config.yaml
model: "image classifier"
dataset: "scattered letters and digits in many colours"
train_examples: 97500
image_size: 32
crop_scale_min: 1
horizontal_flip: false
cutout: 0.25
targets: ["count", "largest"]
num_classes: [6, 36]
arch: "vit"
norm: "layernorm"
norm_position: "pre"
activation: "quick_gelu"
mlp_ratio: 2
head_dim: 32
fused_qkv: true
bias: "all"
qk_norm: true
parallel_block: false
inner_norm: false
moe: "top_k"
num_experts: 16
moe_every: 2
expert_mlp_ratio: 0.5
experts_per_token: 1
shared_expert: false
patch_size: [4, 4]
conv_stem: false
layers: 10
width: 384
positions: "learned"
pooling: "mean"
mixing: "mixup"
loss: "cross_entropy"
residual_init: "zero_last"
optimizer: "adamw"
lr: 0.00076
beta1: 0.9
beta2: 0.999
eps: 1e-08
grad_clip: 0.5
steps: 16500
batch_size: 256
epochs: 43.3
lr_schedule: "cosine"
final_lr_fraction: 0.05
warmup_steps: 820
weight_decay: 0.4
Rows from block 7 of a small image classifier, named by matrix and row number. Rows with one number within an expert belong to one neuron, the router's apart. Each number is 500 + 25 x the weight over its row's rms, rounded and kept within 0 to 999. All counts start at 0. Numbers have three digits each.
Before each expert's rows are labels from the 100 images, of 14848, where the router gives the expert most weight on average: "responds to" is what is common among them. Only what is clearly more common there than usual is listed. The data: scattered letters and digits in many colours.
# router: router (model.blocks.7.mlp.router.weight, 16x384), inputs 0-54
# up: expert up (model.blocks.7.mlp.up, 16x192x384), inputs 0-54
# down: expert down (model.blocks.7.mlp.down, 16x384x192, transposed), outputs 0-54

# expert 1
responds to: the character T; largest: T
router.1:461492498496503496509468527517516485516474477502506500503508511522479502489505541504510479454520470463469437507516460487471534531512523505495530479497496493505507469
up.0:507515509473509516498537523492480535478507524504461536483479488492518504531494509503489499532486502502517527520503502536499491439491501506507508508523523560496475553
down.0:536517460493545479508527505529461517487466482485494523478474474506488516528538495507536516467473494502525501529516488489502495467485505503523513515509500530483482513
up.1:447495482536478459536505519504478492493495523518499486529530551506494535456538493498486538502532503500473479477511466482481491485467502512495500507522497504531531496
down.1:542507544487482491497514471509503515491496501479480514480477500522527447501529487535513549495459516505520515520500504497519499492478521498521486523485486485484454494
up.2:435497460536491491509485539488519502505516508542518533513471515498506549509521481500493511507499494511511489492538494505500503482452497509529524475523512507539500484
down.2:564511513446491508510499497508479487450505494466518469454503473520524444510504475510509521493503483453511547507501496525507523498479520469535470502472480482473495500
up.3:525494492487487495492495507510486486489484491493508523500544491504513522509421488462472495485451511509502504542536528532436502517497508483492490500494467487497512495
down.3:480477449542503459472530507546484476513466448478484465490500516503460532519483485469511491470537493521491473515491495447485478533504517524473514510501532496470536503
up.4:508512521485450516502480486498490492533538511489511519507500535517513516508462446482449509489444536495527545480521522524501452493494507472458477513509488483504490492
down.4:493550492533474522482511493512525502528519475494486536512466532496497532524493446487510555504470534506523520503513531509554497500473544495472488490482465509518492496

# expert 9
responds to: the character 9; largest: 9; count: one
router.9:550538463542460514500483513476524505501536502493530506536515514483520486509531514480518518520520482538494473524500474515492517533483473527545502502490535490484488539
up.0:473499556505525502490548510513499471482487508501487447507499470533471479503510523532480511505486489454464510460472510451503448445522485493472512491508501504494512507
down.0:497483503456498538483495503491504480506530515452511502482504487488498494496489506516522475534500493489487468484471580522548476482513458486498444526500510520506537466
up.1:507479496527517488461545508528466509439467457468453482487543504484486540495522515553482479491466510521508485486527536473532466474567499509515494507543519476479497513
down.1:523471518499513467498520485531470526484489464459473464495536517488478540498499516534501454472473479530535548516476548510537506501545512531522500530532521460476477520
up.2:458496498513499499546486510489481527532528545506448482487524499486519505494493507513475483456476507493495497481462485550510527465527505459520540514547508488484513498
down.2:507487466481475547468491496476553514472517512502515523512487462480448503510489504498508482533507459492494507546472528534511502494524489505522515474506479521480487489
up.3:479451516484560502478518484507468487458475526532457485498525485529508488501520498515485506466483532528467468451499493417506487481522555485481547483532479487534509488
down.3:504479533451534547491517489502514507507478508507517532488504466531502454494492482511488547476516524474473477467492473502490463473520508469526483527498461506490509476
up.4:493467533524495503455474485514482518508521475479492470476534519478462567475480505512504476478488526557519480517507545500509418523487490492494488497511505537491485469
down.4:495450540490500507492509526511471521495481463462445466446502514502467512453453498518489471491491491468523506488479519509516470496519499515474438539494510488495518460

# expert 10
responds to: the character 0; largest: 0; the character O; largest: O
router.10:525458513476498516473479481447497518481476500479486459518529533442487551508502528518503481481494485550556493521504544551514509506520505481494522487521483492508451540
up.0:456503442506495469571493495524530461561534504538537541516491495494498488473492525487536529505529472514506531498482468511435501481418500485488501501490496534535509491
down.0:535501501496493545489484510496485529470460481464529489492472501503496476503520505506492476475464460523532443517508550480485503512509481489491515486494452506488499524
up.1:504485495477502558502489525469495496544508526502543543480535506504546490471533503451453505479474530482508520495552487523515538451502508499498505532497460497509512484
down.1:537522480495498492480480494530458535535454482466522506500482513516538499499515492488542479431473483504512472519488491472506465469497502514529499490511473506474491495
up.2:457495533482481478491496471530512521533516504465442485539464467512525475507545521530505477492519476460502555494451497530513505464506463507523506463532475483486512501
down.2:523470507545514480476514476473484502497498495465504444495511508467471552502506523507521468462508482544511520505514518494545498512537553521507528505543526483494458521
up.3:513490464486500482489520491483522485490539516502497539538474495499527468517525508511506539516468534511443489509507482490524472519505473516514503477510490470463492519
down.3:540532478532482457486496497505510486527506511494515475526545501518505493506541527507538497496533470505493531530473501521516498487493495537530504502477529478473474540
up.4:467503534519523551500545521515495513488551531516471525470468462507507487513468495489468479519448509438442533477491494477502477467518534495454489490522540512484498497
down.4:474498524465533547504484520500530491501519527524500546481477470516497457503461472459478523521479529460452480476488492489465454503495468444473468481489492520518531459

# expert 0
responds to: the character K; largest: K
router.0:511510510534533516462553520473480522479540497496490496475495480495505485501532516476474471512466508461496520500494473473511488470525506522485502497482517524467472518
up.0:498491479541496465487518489492475530523460459505485472488510512556502505470511473460528532509491493526528497456473468482471497540498543533511491503505494483516505456
down.0:544514524488491506507484494464512468531529521503500484496516511472508527461438520528522465501474479492531541475511515515454495487524458482518510512503543508483516520
up.1:497521532501494523493488476490536474504527509527510427485490504461518509515502516527522502497526502495481488499497515482482502557488499491462481543504518494527546503
down.1:527505497496472509518485483514479493533450479484488482490522521526471490490482459522514526455543478527507455491553524474499521530459517490516451524504503489518536509
up.2:506501494470477505547464513481497502512469484507519493513553545521493524471458476512483562539525528549524486488502498510487485541494475450503515503527479490504512489
down.2:518474484522465532533491498503493499518447431492508472495483508478465473514507488474534496466510500523523463496524511529520539547484513537488510507513475500526513503
up.3:518485462553494486499508511477498500506480437524499465483524502535498495472506498461492550455494497504521484519484452515488538545478539530497504511479478452526486475
down.3:517528531487490503516481467486511443547503518466493508496508513497495492476439483537539477515493496499510546494482518495509479509536464488530486506515486497496539480
up.4:460497511463491518511520518558456480480495487474532472527505556494493521452476524493489496495500491527467480447489483484512471484507508527477484467521505541507516507
down.4:520506502515549497485503495481505511487491499488459483504490468497528497519533506485515499482450484506506487524490539466520485472501473521480497497501528469469489542

# expert 13
responds to: the character W; largest: W; count: one; the character N
router.13:518471505469443439508504487525517501501512534516454499485538493513477519494449509456512499501516491490491540507473531486468486501497537500473484552486507517458510485
up.0:490511512480531502481507520479474500506536519458499486450509529456535519525569546508530516488502510460539509456504504538529508478496494557519489457520524511544490496
down.0:504483475517516491480472520532505478486488475476546493477507530514503479552546507540561519468537483478497484507497510462563534495496508562545512464499461482493504507
up.1:524533543488509517457503493492488467484532474492480476495522483477490531485502504563464484511452502515519483476512491510494469531534483471506500514486505502493479555
down.1:538483531522504486485491483539509489490455451482488504493482494521487488539530492551513498457466474500509465518516504439522499490514511517516522546520504512471479528
up.2:489506532525483524499466532500509482523558514474528475560479487482477510476546524552487475507489509528467478476485508541527468489473443542481484513518483505511493515
down.2:497457532518503507506501486508507484505509494476510469519492449512450514466472513502503438476493458530515473479519533502478454517498480514479497532487518547480527506
up.3:525466467524516517506562537498448528423497509501517490516506480514482484524516502495483486538540484513463487512495488502526491492513487503498508499465494511517526517
down.3:530507528485491533486549533501445511470530498474523472491494503491502475503521521496471496518545482453467509490531481513533485463507497512525457494493528509496503514
up.4:512531518499509516505459505501491511491531488512514518520436491483528499535518507506453515494484471482500478511486528502495524488491462483493503471519507493509480520
down.4:475515487512501504480513507462549476525534519532478539504497468481489474488479515494483506574474523495483554499483457525493498494516476475493487493478503526484494472

# expert 7
responds to: the character I; largest: I; count: one
router.7:536477481559513536526514498502465501491510451493561479441495463530458483524522455526503502512524461488469509521519474483495506505459521478521469526477526509491475473
up.0:446471522476492522529474498484523491505493515527482501497498515460543527503513519466519514508486511522545510503486486479455490456494498497487531461557486532547505526
down.0:502463488519475469522476493546522492542438470490489532499457522517459482520531496537518521468465488502531499540507515462490498509467505498486527460505456500507454489
up.1:493483511462442484480488505497477495474461523502503519493511501507545504499473510483455526487447489506529521478495480511472533472475479510525505488510454478474486490
down.1:511483501464534514500526504518480481485445479468484474459495484525531467503532499547520527443466512475495504511473487498503490498470480508512487464474475488524486501
up.2:474498515485503487510480522504491464478457512518459489511533510507518495467493492494455536490485494490509483449506505535484486513538519512494489486495511479573505491
down.2:492520496531514462480528503515472482532454512482496563505464488543516472510526480509488539481472526508501520507503475494497531495529517514540530452504489479513486489
up.3:500537539456490456475468468453542443481482496483482476513515526470507515512484467492534559519498520511538468514513566493492483508496492501479496505509483529514506533
down.3:502497495480520516507471473464508499510479527497531526534491496503483493544515484510507542503488496529496456554515512509517543483460468511519531462531465537499489519
up.4:503466488508468527500554508516462525458485488480463458501548512454492521478550526498516470502496465506505479470503505489533471443505474535497480489535495477520501553
down.4:483504484479527467481510462493510509536476566458482521490448495488547500511555468478555487458477491484513487499503511469506515490518493502516509459524506499504513472

# expert 14
responds to: the character J; largest: J; the character U; largest: U
router.14:463529494516499541508484506508500494523507499471504521532502495505492528511492491471452509496485490495497519480505500532529534494470526474464455456494489468527514497
up.0:534464558534506508518486513459529497470510493555459477437532485465475501492505498490514489540482475511513491500511475496517497529514510483485517566502496575504488526
down.0:481490522568475533502494500489532513537541502545502510499489490528472471476471494480505465475556469473489496467504491492471508515492533517477513509489522513513485441
up.1:526533517476466470512556513498482502502515502509485460499537530524504467469526524496525480515520478489461444479492481486478485474520455532530511533522501514479523533
down.1:512492482521511475500496502518509498509467503533461493503549473526482479513516506513539486477541473495491487522467519459479503518514503525518520529497527461485483511
up.2:532453478473474472483492507475543486465515510500500462480509486521534463480498527472519536484494530517535513523511504489495506500517468528527545542522496522470477503
down.2:495524471511498487540496492541509540505491500538528500508492503540468489499514471501563508506544426489499496511504491464467553548466523494505466539509507505493517493
up.3:487501491488456518508497532502490504486546485527468446498514543528521515481486505526471503481499471473497452499467513484505534496529474493530501524506480517484525508
down.3:454503517498501456513488500533528504476480534501472521502505501523476529487485510496477520501488485491547512510479496495463581518488495516520530505486476523514538461
up.4:517513487549522519497500481534503525479530514552553525540477491507488470497519519497506525550501529513473483486484456494448481501486470461537532491485527523502504506
down.4:487498522451535521492523508512508500502507524518528517534443473519516463543527511487471526508477478476445516484504471474475492458462501517487534443533508516472507540

# expert 15
responds to: the character H; largest: H
router.15:509545481460520511496528489499478485516495493495465494467496501450532512463504517456506518517466528510522510462511474533508486516509543492461481515523535489472495489
up.0:526451550546515524523468507489523477520527510520530502466512479497495535437531505500520452454489504520505479536489507489487503539530512498491518519514487533539506495
down.0:529494519524521471474517509474523463487539460509460463484506490479530490493495556494535472518487523450519540537458467474521530530539508499492539492482505497485481487
up.1:455507444516457490484531523508467497486487538546508491519520500498516499483522521571475506516498483502459477526479505462587512428509478490538510532510493456476517542
down.1:511487512495513516486507451497552478483519495494512520525479524479521476491533515521489480501502504530536487487526468499506500537472488465502543462498447530505485494
up.2:518434507543496482487533503459519529495533513520519504496529485521499504502514471557510446513519475494527494539469522528537530503493519463524499557455478506500491499
down.2:505522455526533504490549497484502526491520490491491492497499495477525526446530506464505507507471533508537543508460483527483466495485493472475493470456530497500490494
up.3:462446562518512519495491483524490543509490543503501520523495521549473463500501497505502511493497512544475453436507500437521517499507524498531539452543495509537518499
down.3:468481531488518535482472477485536526508542525547520545541510513498503475518523507483510541544496509526484475458528505505493473502487482457509514470535514525546508490
up.4:452450534513464461495478529511529495485527534460485489496535524515478517549476526530493472512547492468521484504503530511540530483489473476528496528498500503466491524
down.4:514487522499499483501472493538501505453498488511528461511524529544469506545529479553491499450491464500482478535483503471521530515495511519551537489521458486479532544